Weights of a small masked spectrogram model: norm layernorm, 39062 training examples.
Rows from block 3, named by matrix and row number. Rows with one number belong to one neuron. Each number is 128 + 24 x the weight over its row's rms, rounded and kept within 0 to 255. All counts start at 0. Numbers have three digits each. After the name is the row's rms in percent of the matrix's.
# u: gMLP up (value half) (model.blocks.3.mixer.u.weight, 576x192), inputs 0-95
# v: gMLP up (gate half) (model.blocks.3.mixer.v.weight, 576x192), inputs 0-95
# out: gMLP down (model.blocks.3.mixer.out.weight, 192x576, transposed), outputs 0-95
u.107 112:093113142131118141119133121109107145121118107154178095125119104098115142111099098106093115153109148159156135107119138131135108137159103133123120147171145137152114138112112141121086119162133113160119139182220129130135123102134084129127168109163148089136109134136119179148109148143123078088
u.108 089:106138138107135117136096107113154094163129101159151114114102151154164113126138094152101106118111136148121139077130176149118129127156106125124116138100090112127137118131155130141110154142161127109159132132111097089145140107128115149162140150125145105130171141103084169078121142130138138133
u.109 083:102125105093126151110159123138156154108114122118096102151124132113099119123158113101121133108156149145131129139104108149139129171093117097119121130142122081102127133130136154121163162118139136073191111135124149159120106092115098153108163109152177114085099142120115147161104119159122185089
u.110 082:115124134132144131089139104074167113155096105113151145080115085123153135104086099118146121133138146131117123121150078130115116104117136138108113141103148133187141116067131125139162140096149141160130121076091112137152178147119135146112126086130152146145148134124133129099146112110143143137
u.112 100:144134111135161143148155124124136125146148109107109144136108141150130115107110128105153150108140079131105128143140111129091147105160138149157123183112091143111130092120172154132134139106132149156107144122116105131099104172116160130134124105158170142097166129068075160170098150163139075129
u.113 090:141121104138138127151142116150144122143131109106080079156142126073134113123138135130135125126141106132117116143131091127118136149142146120137117140136161126144170137134095123101127076093175116180137126117072116107130123126187158135084132086143156182124136130106097116135110139153149079125
u.114 076:154130105105136122137110129159144126110151166121124180169105130152100105124144148139129132133132139118150120130146119088123141134114137125161106119103084130113149165136118086140148121195149102136110127126134111110112117134143133124157127138110109141147123142111103098131093148114124104127
u.115 083:126106109122149134110190108150134140132085131145150145111134069130132118121090141085124131131116195150107114145138102110130133153120085132101114093147150105123125097179110169138108159124104140148074136119188117187155149168118099105121144071128104047099156144116132146121128145142121136114
u.116 081:121131184143135162118169132122114138151135114135105116136127125152114118087112130141165131127151100146124113141150120136124140085127114135130135177097141209145120106136130130121148101039101118162151128123132118154136173154148184153119121086130110088197123182157124154133055128115113144133
u.117 105:165123127126125136098088117116095130121160160170151166122130139078121132139132099137144154128146140091116113140132126099132141159085109102117169106131121135091117137140119130092157134159095122094117136124151111173144160123098095118150156151090081102114158106130140097132141104069107167158
u.118 081:130172122101120115119127114156119107097102161135118120150126157157137110129132115139164083126149142129095117107140143077174089158141139115105132151104136111100097128186133140081126154113133150152089134129143136140113132153124142086066160098089138135161153125130114127114084163153142132154
u.119 097:140107069129113083168133106112138156130130135128105130125129103148136132148124131125138140123145158110137141129126137141140111122124079122124137139118157119089095140115160176151121162145150129131076128127162137124140083156074111180162119139180116187059118141133159143124122103114088151119
u.120 101:088092092155112170125152122086130130114158096137115135149133102095073152100113151084086152136132144070142130203135122100184086121114124182141114153149115148147143139140118143116138099153140112155111115123119144121140144127119122112155125130117157137169122144104162099124131139157132130139
u.121 072:183135162117103155154101152113121116101132139146074118139135128162154138128162120198155179132154102118133141078148150114144129122140108140168106155134115138111133120123131093102097106174112143157114126128167119123148094126158166108096127088094137134204134140134143140134188154153128106156
u.122 072:128133195118114161082132124123092111085188114158107126132146120141094130126121111071130148129163175129134106128144127133126107122134081134130113128130134126137142107122116142122118137130137144109138149119152134153140067181073125124134131122132121089166136106105128147140123149137124193138
u.123 102:127123169141124159111108110147119127096168159123154121167132154067120133108125082097134144147110124133123112135122154133168164164170123112084158131111117137079116145156143134094107098111135145128163148167111111121135153100171146164143149117144164112119138160138068139134096072120110126140
u.124 106:085144153128164115146117114120137111144126170122140092116096113133089048117146115137143088136114163146128105116150154100082088142151128146103126176108128152144161079149107155140100130117127150148105121132140114127122193141129133096071131112101132091148155117165134150074133154182151120117
u.125 074:098115055126129114160126130132147143122151149094099105154129121114137141150111134059127087128127143139104141131101139102168124144165105089115136142137105123103140174188127107122147105153159161140133105144172126115098063139136083104115113129107119109116128113102132120116113133181134151128
u.127 093:139143107113119188085041148111133126105128117114119113149107140165142129132164092147140122115100067137106132081141140152144111112174122107147145131130146105137104128097162127136108156111163178113141150180078124103167126124103140140115134112118148142122134134068077159183122124118148148141
u.128 115:138156171094134134105106143155134133108174183161099092123165105087105154140114150106174183142111111100127138143111109096130146171139153102131126105138122098145093111138136186141124123112117145126153153110132139135114148143160117123141138145119147144116134142135125105094131095154116164123
u.129 088:120174106110122132095115126163136125144170101125117112123126153148108104120164113108116124130121124133152122156135172136093131095136158094143155149141118160084133143147134191155082092126140128171036155153123131112112085103148103143146111093133103125106146112137142115159084138122134115162
u.130 082:171107112153112166135094145139103135111141121112139135086101161122117140155116178095104136137150172117136132121108117051144122087128172108181103131138147165142112132123173163121139089132156104116085137127147133144117112154145142113201118140133102109146139132143140061125111119136126142115
u.131 079:127108144142114125106147115091181137138118100069130143110146159131125117139107159099167113118123119132126116112134131082092119139153132077114119125125136131144156153140152125143096137123161156115077142127151140119132090158156095087119140139108136157086151088072082169124128149152141116155
u.133 111:112146072083125121160122144173138143166117127134149118087139115108121172151113121147125107109132160155109165146087163089130133086112124118135119142183117111135116166146127137142128131152144104161119105125147140105116117074164121118138133150149085104113107128107165135113115151150137127129
u.134 060:137118131121154145104118071157140120108161151149142120095102131135132128127122069094139108135131135134130120103145113105149106122128144132133152138113121087134142120124132141139130135115136152123115164105136114132150213121159120138118131044151145122115141158115098134109088108090147139136
u.135 092:123123157174155122180139130126139127153135103114087120142102120116129117153088120074129175090153110130116121120149107165125142123134150134120124154124142118149155123106170143141087110154147111194118116148089094146130083166139159137135149092165129139122169152068118106144089138142119086140
u.136 087:127120148115157144115104113120163133150104139117142081109108138135136120136154065140108123119138140147130138118142118130135123128126125113113099150105104114093172136162142118120126175096160157098136112121136097082115123112138135160133132149161170087086154157103106141091110149106130113107
u.138 133:141144166101116149098153108138124131144174140114133098097149126113125099109117099084092111140118129133122130098125114089150081169121130128180123154149157132117171126134128116090127105150131122135061133136148122153099170146109106115144141126148117108130125185126185151108087121120119183077
u.140 103:136106108060120128120123122158129126137172129125161118107109124107146156138141173137088109136094106095159165114100197127126139072152138124133105126143088123098133114131108156151092136151141121158126107155144144110091140114130119142193139188104137104128142148126150148112160160129132139168
u.141 137:133099128097098123122123135125130124086159162125119129128146137131116177142136122153119094109119129108186144160125094126122136145116131112142117121128142160107117111119125132156114123114084108133133126144122097083089098131159165118187164168145116124128119155112131114151122158145151075100
u.142 130:143164132179114153107156118136126133081124101113124122131142122169140127107127140161140107116118112086116142155157136094093127145159123098145099109138124171148093161145079163129104096120117096107180110158108156125133081101160103148160087102126147135110124132121142126172129148134145088116
u.144 111:077145124144125126168106110122112127130146120101126098092165139126092095149088113138147143135145134140120126112122135135165137098133145136141099098128121161111140130132132147096120124170101141082069130127087141112096183189112161125184106145129134107140126142145164118093164113134084150140
u.148 105:116140181138116145093205125155138135136092156094098100155110156152120111080145150132108151125144099127117124111124141140135133132116074097137115141116129110146104168125123128099100103105113129128121104124133147117099160131119171125070138101133142162115096104148165129192144123142119152096
u.149 087:145125113098143108135101106127121107104101093139176105119088152154149133120146063157103071135116157138138131045134156146132125103161106142153090142105115111130135150131133095124085173160173144117157135122130121142180123110184136109130133092138113125114139114120078139127147141114134118144
u.152 080:086129087142135105165115129140108139121139162127144141142111147120129151137123152108139131108103162111135131171120143116118128125148106119168137124125096130193128145106110073142140107181135132117147141138183097099113118105122092136174152157146108100150130127127162145132151159146120087098
u.153 084:057169122105150140126123131123142123130101138131149154120131114158164139170130114086160136087101149130105158108124141158155116148172130125096149121158107093135134095112128107161088152085131129109139150136123124110143113114168113175101166119144097093128139162130140143109104128172119148125
u.154 099:118126148116128131171130167119134121103121146110136144168155098198190140098078190143138136134132147131157129143144139134164098145112113163068135119125159146117135116161139098125100131113148141072128136112120132126102089138139091112137140163147168148118111135132151109122116175129125122117
u.155 074:104117102118114141121108136121113118129154152135180105114105111127168146115143180091135121118103202113126136132106169120107140100145112099103099133157108118092134143138108151152111120217135132172164130163170130098108104077159109103184138136144124087151139160098143118100130157158141106151
u.156 102:144122155153117161164123123137116130148153168116158128120145105118105125111133129095123147156152156118130140178129104073156111135115159112144095114139115142163100142130129166095131124133153108095114121133129148123141069102151112131157040151148121113174121153171085084118128100143145131134
u.157 089:165136093139120121143122157137140123148101103137167131119130155090183120136124146133101079113101124124101146128119130118126143169140098111075096069109132104094129133140131163110097131140130170160070142141118117145179123134127152125100129124103090160139132128099091096145169108126144136133
u.158 107:135099115083084119161121140110132115106115079168139141085138173102108120110095161169134168142101155117116113120123135145149113098138132130125118099118092120096095115165126120081164154120089142104137117109124154132134090164143116134149098151099105134140160108152117085135139141119140147159
u.159 072:110129084112147119113171107116155151146136137097144136156111110100051118100123103097073123113120060138101142116115133140131141121126138116121143169120160129052140135135128156122143054139138112172096110122121103075139106148133098108117140102149144144115135151080126159140109122165144151113
u.160 107:154123150129135106098194145143156140135179109109148141128129105143093135138111198082103168144096144110121145131091135111115173130149142093136120111154104111103122127149133165112111096148129124137156100135132148137101117131112115101146156080151141162136121138086095139135126128112113138150
u.161 097:113111085104121135122115142145120120087149136125173118117111133174122133095152132161111105134119174140148125094111141130102141079167120111174124102124095125073119142122150124127120132189159122122156134144147125099120107087152120152145136182145135106145115146130116141125151158173131133121
u.162 074:112117082140121107125172132142153129165089120127108139136109113136087109109124197071086108114137128133137110139138112126149115106141081133138136132140152139149129131140159166134141081150143154116065107107128149096112098163161117086123099087123139140131142083082097158131109186135100113136
v.107 098:110118129142138145088119152106090133154149156125158121128116062170125106067136132129152106125161149142090117118104130159128081071122166169116156107119106147129099145141126131126160149149123150083122110130131123108080144150157159127114132123123121118120158121136110116109121128150125157093
v.108 102:098106137112132093123161143129130143135102107146131085129145098127152090130117160118141137150135130161139150118124144120123129167142129058143173124125138124124110154123172116162107149158126129160144116118135141118104144134115142106104104135120132114141145106076156059098150078082148079094
v.109 101:106117124119149116124160144143094111147156115126165148093107154117128147095140116119145147128138175130119131113137109102094197107107116124138143108144139113108113101110179145138149161155127140091155137125135119128090136135105143030140135088161078111108150171114084139158108119123145105083
v.110 083:108104120088128131112166110107117149143095171044143140141121091078137111118164119154133161143152130144122147144096118109198141130129123131115139143136108086125128163088135068072127153132151143117074097115138132106129158158117146096140102114138113086098141128131133124119120132102135153122
v.112 099:120084112152125127120155139131120111123132133126112120119124126160130118138129112093128144153158110131153095119155163100125107128148083124116113140122150122105147138161129148106097139124141078144131131082145141186114123118133119147139148113133097082136125177150141142165141111110128148120
v.113 094:188155147139142119138139147129124139112145132111158135102124183130152132141125107145150088099137124105120117138148130085105200133116092087129162078119146149119109079110111153125132114130104085089158124132134114124120103153134137114132107121131117138107136132148109142134128153123154101088
v.114 074:149111116130133118089122096135108155126146157140159117136140136138143099147118157128123113137125088116234094099173176114126130136121097158135124085104133122089129158124102103135142103148148098124154141180116112104136109087081137146146124140112146133143063147114138107156140142132119131159
v.115 077:136129120082132143157142128107162144116136147183149128134124084135122142165113084106108136117096139086116132147156125172088125154115080095128154135145102121104137098152109124114106113123111126156105163110158131177147111157153081135104143120110087071135128129105133109151108160143114115148
v.116 095:115117187131134105074174169104147112115121167134184183157099154101150096144150145111097131122107162113125102121107133070140127122130131095121148181133106085119117135146129103109128097123118154084143128145115119097142137102086156136100159115125063145073105101107119096140095127170135096112
v.117 110:147139118125148111092154122130141141189030103106160124139106056100133140138109110123138104134115150173129143106132135130111080106122109129144110152111148127133083132108175142121108138117133134126108110149099136115088147116133175117115125145144110097147098138133118148153103154126139107137
v.118 088:156147154157140138095080119109127092124102150162149142163139110160113118106131141166133152124138148090111112193128139154122128118154114132117143113126099120045122107130059138148162120172062122131119137122113121129118123172122100129139125114136083154115157108119164124119146093134126128137
v.119 172:097105101117129140099143113124129100150080138123134167120103148070116110116171176158130120083120131140137100163140095147124119107119142158155085159107115109121119161084114134116126175150123160099169125090089115113151152129153129162113149193105091139125129140126098120105124121123179132166
v.120 118:140103105145152154136140124143139119146132133127124128112096132155124177171153175118117133100144151142153124144151095110065104081102127140150078138145107106152154135071095187177141124152101147129167111139132128104147154131091147091135128155110138109180125158069101137115121159147172146162
v.121 087:135128201115113163095119123139097114110131175146125096156164121160108153108148095130131115124170153156182126109128135128105123141096107170147127167123155131081140132114110121116099118172142122127082122154196138134121101123079103112084109107120163107164142112102136163101173118134132142163
v.122 066:113141150120115205137114131126155132072148178137145089112129113159127157118184105116127133081143158141116155163110127142111158097138133136175140140150141113125134123089104125122133108123126140099172117163150133138149075128127107127122144122111106100166149122106151180123133181119155126164
v.123 096:112085099091131136140163139097157119117142128151128150151098161170206109144104133110103121122146160151136100147131141107087121123093161129118156099135154110132118141115164130124135099171164157139107127122141127108128110112113142150109123090147163116134131129119119142153125157119119104063
v.124 093:132132124129130111122156133129105116145109137109121134084142113152152168086140125087163134150121161108120155147098121139097133103152146102108130105163103109087092124119104134130157131146107138135126150141177120109118168155117133100118106101144122195117141116147138089158147094139117101064
v.125 080:148126128134069168116116153097128160106170105133141107086151113166151091120120136138153157133151129148107172126105137197130129110146114174104133105109121119116139086119145137130146121114116146104142113097104142129133105107166117155126135116107104142118132140156174131114147169120115117155
v.127 088:088084153180137123140169122097131152120128121093099128156139109087129133106113177116157130153120101121150120087136115094179083102130097185147126156103141190156125157128131119128113135097117107124113143130134127141135109114121146148121140146144081145109092121132148157122112095108131114134
v.128 098:168124165144151152133109131142116135145135121116144104138129150110115148132128142131144124094132131106121125130139118140121118119152156122133106116116080098163121135147103163151153153141135180100176105121097096088139114128157139147139119171099124128099134117125097056087139130165156120109
v.129 108:186127143158114140114145083113136127100115078143122104122129116097153091135152122113156106103159102094143098175177134130178124129122126108152136107108140117138110117096109095120120169102104144111143134121136144118147111137116114171091154108086127168133112144136100134132117135133170098142
v.130 088:129144150141135118091114095134129108125094099133101123133097156054146180114151098119154162120145088113124096196153141093166139127131107097164122093105078140078158152116141090112116096080161153132174137118123126140125108128149082162122138128134130114126176123185087102134172128098150087128
v.131 095:125075137162115101154134089182116149116110127144169143157153146147090093145129168099065122108125116120111128169143093133108099162125155132131097116130117131160172138128098129127121122147167111132145156148104133161125142101096083137158125146138156124189128160086136109123158144155104165126
v.133 086:111114166070130150103134140136087122104128186183143134116134128123170104152136165111127124163137148127163102117194146147116121094117099143132115162144143104094133131128125126126111116125141106143090150128119124121112134140090136124137110128095140109109126128113105150098129140165080131142
v.134 069:139103084125148119158133161138102128135089128058143116158129111124099090148109099179134129112141134124102122141097109180139096142141072108116106157117082105120152119147140127103105148067094145108137077114161109160155127187152099151131138156124115098155141143160108140116141146149118174153
v.135 099:196128153146126143172110129123151136106158120134083123132127137137096127141124127104143091111150124090116141139133116117099129157126182062141111116141119153159166082095092167127123102093137130095158141119099116136111092131157133148142133159128167198115103102097125104129129118129087055130
v.136 095:108136085114130066121175150160120125107138133128159110130155093135145113117168105134128160111128110133110095168121097142130174161147105112110161138117114119146166150180124145097132165121089137136124130119167141115151137094111129132153140073115074090161144137120133086126136144149117124158
v.138 140:145106091082143142115131120129102132146114127120129152134117100150134116139155183083191150105110203193111114138130137158114091141129123113116138104121135144067128131118178163137100126104127154092125134137160106182141126124159154124116143115106129135154168113120095149149106142125088169160
v.140 103:156151037130134102135124118154152121091094122128112086148147133153123106166119091128127126125146107171111093143160101086089109152106090126112116095100168142113135128107137137112134132132139091117133133089117124155147118124172118175132128138153164115149113140160144137156135148092129165155
v.141 110:136151130119140113157149099113177120127093117128126139100143163064107125119120093125124139142113112114153131172119119148087137159106103122162115074149128092157171130096087134113115109139138150118134123099155098146133174136133109137074135113183181144105139073155106146125140172096146127147
v.142 108:193111151125140105128122101150161086144116075119135076125140150082095131150104065113138100116152131133144131121144079072116161143130135115132110158133163109157161143121146138124125155154153158138171113109098113135114110138137131130137124133120153138100093099146163084129144125153182117169
v.144 279:122139103113162131118096106100129130146104141124127144137072126091140141088157143112132105078104140178088125120131094142108138135141145145140084155118107116127104135141149153134123160149127161131144139117131095144135145143139134123079163135129104121124157139094063156116094165116175118176
v.148 102:132137114108142131112149106105134116169086135101132143108085124086150129112156143168114087118125080116150123126132116127155137107136122142162134185137157129174110143080131092127131129107116125130130143127116117093082107157129138118113134147099106144126087110131152132096128149113143115130
v.149 081:128114160090134112132124085181098154119098152124120144088118077083133140093139164069119164117106103098147173112083129144182104166128108146126131143139119108107125109121195091099137116135164149145086133145150130133144196143129146091148133144129118131072113120115137105130124131141096124106
v.152 092:093107152132140100150125131116104138103124145130132120162121077156157083130111123116115140129114147156130105126123112109098150138151170109153164155113111150143136157161087110161124140124101083125150128143144123125121146129118074131128129153121170097130137143095129143156140134179132161076
v.153 098:069145140091136101170172118115135144116114149125152129128163129104177095111115130104088133143145128136117111163142109179192131121141097114095147133132152119164188091112127103117154181109134140141122109113157159149106127112082086131138113060104129104116125140154131123134111138105122156150
v.154 206:102144109116155098140138089109150139150088103108107129135086128107150147089147173114148085107123113177101125128156103150132122094117126138144118134116128140148138132128157127125127158137166150133112126129141127124095132146143146093094120106109126134135150161090076146125097172095162138150
v.155 087:122143120095120098133139101162153139082131133132145131082113143184138131117089161065124119125098153134146134156091145148148128164140130145156142136122110127125133090099133126137146101120146153116137129128107134131152149109141107153119123145116152164096112121147136126119162139181127162096
v.156 093:080107130106129118145126116118131091142149104109126144131175116107149144131153098152140100108117141113140122177130131164147125172120134083128137120141121122125163121104094101128122140111150148146168145171108128124112121111162144148163145136135124134105137190132118137076120200128148116163
v.157 101:147115074120102188147142133127138107103118108131145151105128133166160085141150138155127124137143134097118118174131127159153120120140125120150123136136111113165116126085111148093141133089152128101094142142114131121143124102108114136131133104103124156131147125143148127100131154136095089117
v.158 085:109138132123175084197113128168107126146073143128144125157101133117164086107114139163165161105110108136121102104143091117129126085143083129117081124112097118110127115132092139135094123162121137141160118114120106143152090147162115146141118172100151130156140133147131112084129153160161127138
v.159 077:131133124114118131178138136133155158136125112189103098129155085172161134180123172098056150132129138140148108122160115173067102129101107154162120122111123111113173126117126166139140129105095122131112147119168127112128107078103120170148132147123157139144132109141135141129144157137098159141
v.160 108:170103156135127179095148129171140088126167089133145152136144122132088118153135141087157093130123133157130115100147105101128141128136144142132130151123126134150183087105120124143095138128151122148166123093093121170142117134126122127150129119128120121123146123104128085101171129079136085142
v.161 106:107098132113138123127121120118116136092108147123158150144138081153156105136095196131108120131104106111152149153131121154151104100140135166109144156132130109102115113129104152085162097103117155132109138155129111119150206184090101105135136192142153131095124148137119134100123112195097152141
v.162 079:123143115118056139145125143102137119117124154160129134118132109135122144111157131130122100158132094085116130162122118135103149131120155127164138139137134111141138132124118119103132121111102135116069123137151149154128149108084119124095064114136114158105143131147110136125119123116086150123
out.107 102:131127087116140155131087141117128148125161187119119125125125120148094099122142116145136108105134071137112119171139109117156094122152146131079131162110116161146154090143116116121142123160126165134106098158084100106106129158169124131119132144115105150140194126110139127119145098168112170142
out.108 104:145080156130119105096091150136153133136154129137105134128138118097157158125104136120149184173143142104167128113124119098117108131162108141096093112152153129081135166134156150104125151153104130116124105163101140109128138145142152104090113179133155074106110141140175142151138160149151153141
out.109 107:143128149160090134164146153117131122125132143133186132124118150137158134112121093088141097112137104093141128109139137118103142120146101125178179142119135140131114095143147098136097092164148139122105127120141139115116124108132166100155122153149096096151133084122114145130098137086122117092
out.110 086:177114141151122128098096151127140105132133155141108103177152135099114105141102138122119098172109140148115145093132144144096102137146135154167098114135147133134093128113096099119088139086146103122148122122134131173125108110137120091166139168148128142111156135105153169142138190117114116171
out.112 097:079086107130114110117169128171136138122091117135127109138162133137118100139098097089110167127132118121150133143123118154121105121138102140116166151140126134119069134106116128142102107175156118148147126153099131145101115125106094111120148097061095073134131162130132143147121117131153106145
out.113 099:137156148119122165128092137099116133124127142136154131151121158092143115109143099133146132160137138057106127130139107096101126137161095078135104077122124092088141071129143113125139122130095148093150127134080114134170113126180125109157140174144168101124130133106110133158160150139139125134
out.114 075:143133135121136117121118152133106119126161124115131120115123120139157088118141152175114158089140131144126106111136137131155145114111064065148078119080132097146100157116139099110160129137143104170144144123114075134146091133128159128173116140094110109144112137116140125136119144159120123127
out.115 082:127132130129141089122175118136112120127124081157127128082085139056166096121090108129115166142118135131146127119132134147094115153150121126125113144124128140154113126134092133109124125126055161114095157164153122123139141122104113124134164082123114106132138126144120146111157098124138142160
out.116 086:133157129176132143090161126096110117124144124106102107106134111165127107121113205118129094166146165137143122154150107168102097122140185138127162104109137122160115106112116114144142109127073097200102117093102125139099114146142113148131134137126123129145102155142179113080155117136120127123
out.117 101:117130076125131142152152124154118122124160125117085111108128144109150148123115147131116112114144143156095121107138148123095109125125096128089110143137141136152199100123106116105104132132152102163096125147106087161152109134113113178129129052128182126130152144091139140119130145135124095154
out.118 076:089144130125114133126074109100140100131109132144111093139111174155169109142106155071149118148121168107186135095150152122126118144132166130095127156133133139114128154163105119162116133115111172117075137154097169124131126116113121097158145135133140104168126147096116141127162152089111132158
out.119 097:112140134138131142109131131129146122143115127130116106105129122113176152175128106144108129075107114137109130130121117096143141114142129131161121118150152094127168136107120064151120118157154126120129094160096150142137107124144146123090130140098175118171175113078111152094089126118141137184
out.120 087:148154146118096116132126139182145114120123150138131128137127160175137133107087119127132179130124074141133125055135099124078168109146122114113129108122123127136116087130157162143155152157100117131181118097118132119179130129163116160115170156103108116127138121059129115131141121126144145137
out.121 082:094120194156107130130071120114105127119135136150102100151124106102123131147168118066134136118149124111154101090150120157108123145144115121166118138141131133140117109114085138137129113209164171110159135159157154132100060137139149109165110173121146121118108122130121141143163126103148118129
out.122 070:083141145148112130088118123085098113131102131121138146142097120118098159143168110067123150131153111113163127105119127174137089125152132137143112115153118117158122140146079131133139115233104196140169147147153145117121105124139145110187128160116098125122115096149121139120147143083121115134
out.123 092:121137070153118152176121106104112114128108102116086190114109127127078089125101155127149121137147130168141131115133108148142124126155090146130090164103134089193112135120158097114118100128088127135126111132122102176115064110138124097143137093146130154137082113131124147154141163147137137118
out.124 094:131101157156140153161090108153143119136093188122137099164146118115111088136117076154125150097115148157141115112118097108141105136183113113155135175155140138110185128139103111121094153115104166090122121172102123129111122107181115119155144143140124106127128107110152130171132129122138091122
out.125 076:134133139141157110157140169138161142156083116136107106108125128151162108130103119105128126104075122096098176100114138140096071119102131159095109141103103142130116125139101136131120122113148139147136107146092115114140087097151145180144144082116128117125130145139122136151123107164154116102
out.127 117:126136174142156087147123119144150148133073117126134136121121132111136126140123153157110093126109127121147138102152126095089168110167145110107085111105111133133093136127108119107153101152155112061139119141078150105138155106143128076158127211125067149137145101135094152128127156131121112150
out.128 113:123129080141131151168122131139113127129091080124107134095132100174169138110115109163098096095144098133107126179130131110142105134149115154123129175154154144148151161125120106136087162120125116109084121129104116121120130131124163132141113088127133133133154127126155155126101213114134126130
out.129 077:135113158193140112119102132126112125120084142120092139162097085066122140107129107168114107124137057139115116082110134145162142161118070145122105133104133124126103144140124080115122119143101160106148110151178118112149142152145145105107123134112171160112170127119123157121156190156106107092
out.130 090:142137165150133121143053129154115138118112070127083131126088094121129121143175136171128097135143068114117117133134139131100101137136115169163161159123134140108069132119140118105150141109111138114147120154155145118151111139082162109128103142129155083121111097188119113137109140117136148122
out.131 074:118114109122117126167137113166116097118096154135072101135103167127153185112091157121133162123127131098169152123159100142126115161114176153089122109128120141153123131148156097147114133146169120156123146121103128129120123103117148142091135148138153127168132145123137144118154097155114122133
out.133 106:141149143115104131111134130150099123111163129169162146123146148114097096137128138149151136125155170156137117111166126165150179141113167122126146121162147135111126106089110108122099124124086104097126153095135154147151139135128123111100133172128117166095105139145094153091154089111140139168
out.134 059:121106140110188130140139131130157130146151162144093145134107148149100141113093089090148087130112115073115133138112125092125149167112131101080130127097118115158128124140114169122124119145176131121097107146146071155128112107105140137115145067118138129133145114109136148148117117122133143133
out.135 103:176110153113141140090146107138129128105185146122108136107146128052131128168148136140122145142128163084124134140121131099141133118142143118116088098122113106160218137160111155107143148135114136109129127112101142103148107133144139115127117110123160157128111126102106130110152111118119140137
out.136 107:130152123146100121165102148098131138106117127152116132133170165102109169124138167134151098153144138115110133161100111095120107141106089166153153181138113134151090106104135132128134124144140179111100130126131109111093118118118138081104143164142141104091140143134149175139162125123139083134
out.138 138:093138121108151084116108128112113135145145113118158184088145103112075149140140153171181127110112188155144138154127162137104151122125132137148079099122127132106106133129132134154149141160123140098146133109124126112112071133141139113099109102114114166111171095147108156111165162110106109164
out.140 108:156114150125115151113115123101126123142062097139146100152102138108139120149143145081109087133110121121129141085121159122105102120142131169140121110168111112095156131143146135133115142132164174066184125151155160130130109121105156079166118152114153095142166125143128150181118213121116105112
out.141 113:153102120094111108123114119160145123136108196127122140135140149124111140119143101090133099130130139143132135089137119122121119122087135120110141129128127186130114100125151124145131110100157104141121132142112153066124129129140134103135114211112107108185129164121132110125133138147142132115
out.142 137:113120148113147135119093116110141134129157157137168104130145117135090109154119121111133160110125122144146128104136139166163150135102116140131146114116133127128072098110129117118142135093107123140115119163148130137126164131081121082150141151144131131112138125114083115097168076126138139087
out.144 090:142122137118104127091167138127142128123088189136146191164090093163156154121162129076103068145098080123130132189137120124117191177166135133148150178140126120124112139122104098147131125114149136149164119110148152138143089113121097144095131107139129128107107128120138093120089128111141138131
out.148 106:106125124128122108136095117123151133119127173152175136124115112082140116135172122158112142173093187137135118151143126110050139139116107113145101067089127107090107117081109154091178114099127107070141129112130119140129138130134103150166125140084148155148170091125131122140158153180122124111
out.149 083:165100155139142115127096153132143121144106154168131157142172137123110114129135086139108157145102112130081149077113141138118113178155120125140131136140127165128124126105178103149112121110113156088166124134148145112143165109116113091175168103108099126093138119075137134163112180131127139119
out.152 090:088155094166155123138135143129123145123196119121095110111135133122089104143150199136137138148124154155100146114114133157143112096130158117121141106130104124138091105148127157107129135218074097164161132119116124124117105120108122118113107172139167110134106143138114158140109153152137142083
out.153 115:119134102087127141119141132139141129112117052140106098134141120159157115133111127118113115159179128120152122094132110155100159097130106128132141120125143128107077096146118186132135110144204140177147118105133128189112116122079160065130132125073140091135119120116134145116106136106143144113
out.154 099:131142115121129157107132129131121136122138082138100076106115143114136122120131136146061091087132104139145126124115104164134117137145145137151180126125174116119158125145105112149121159150132143140114141105111131175109105138110132137122121109113118103149151172081099144096113133093157134107
out.155 079:135128126144159117140117154077155161151120121142147114129124130128160114139143111091118118150104073087097158136086144132128085144134124138138107112129090126163169149115142116149118118143119172148139123142171127104123137109153137132113147128118139125121149116133101133142155131153140142105
out.156 093:147097095135129124121137132120131138123138146115129101151092120112136135115159159139116148161124093174152137109141135113145083141090113137142116142126123117132106148170104138116135140158156105150124138118116121142102125150122097102110093158123078107128102127183165141147167148119108160105
out.157 093:106112124134141137086129134157140127143151165164097089123108107155140155146155186128139125114081161129090147120114156085166162139141145128128106112121152137134141143116047137132123146128143174143140138143125106122158160116132162123121117111125122117162137152101134136148142171103129083153
out.158 084:135130106136079059121154134101144129140117145106149166130129142134129127127085105126118132128130163142153127055135138096106106127139144137111139123149138143116165148169083106119116129140139122202115124139144184111090155128116112126160108140156161086124141115065118134138138182108132132113
out.159 078:136121142135106138118123133121126129153136166135143112106165133060130134143099155103119092153129130165147134106148124178139103084074137131142159107132134095107121106127145101115128142107066104107055144080157148119101184106134160129175116160104181084114119146144139136085101166125102115090
out.160 133:125137103162133172183116117133126120106108110135087086124103135081135131136139050177115134157136097154133129117129131139152136113106079185129097121108145106142154084098131064101105167062148110144114116120093108135137151131095125102132122134141150132118126139160152141095157149144131113154
out.161 102:153111151147187115093109125115139120130130180150131130149108110103167119115155159110108100134068115097062132127119165162136087158120148135115130123120102143128136130130110128130117137152107170122157143209174103122126119113154122094145178125108169118116139149145118113115156141153116125121
out.162 072:127142105132097128132135133149111120139149096116135128094111166094136135124119125118127153144155115143162129130145157125139126126103099145133135129141151125125191147093130115131127132148091137167040125141105125136094123158149139129146140173119134120126149125120157129119129110085086049108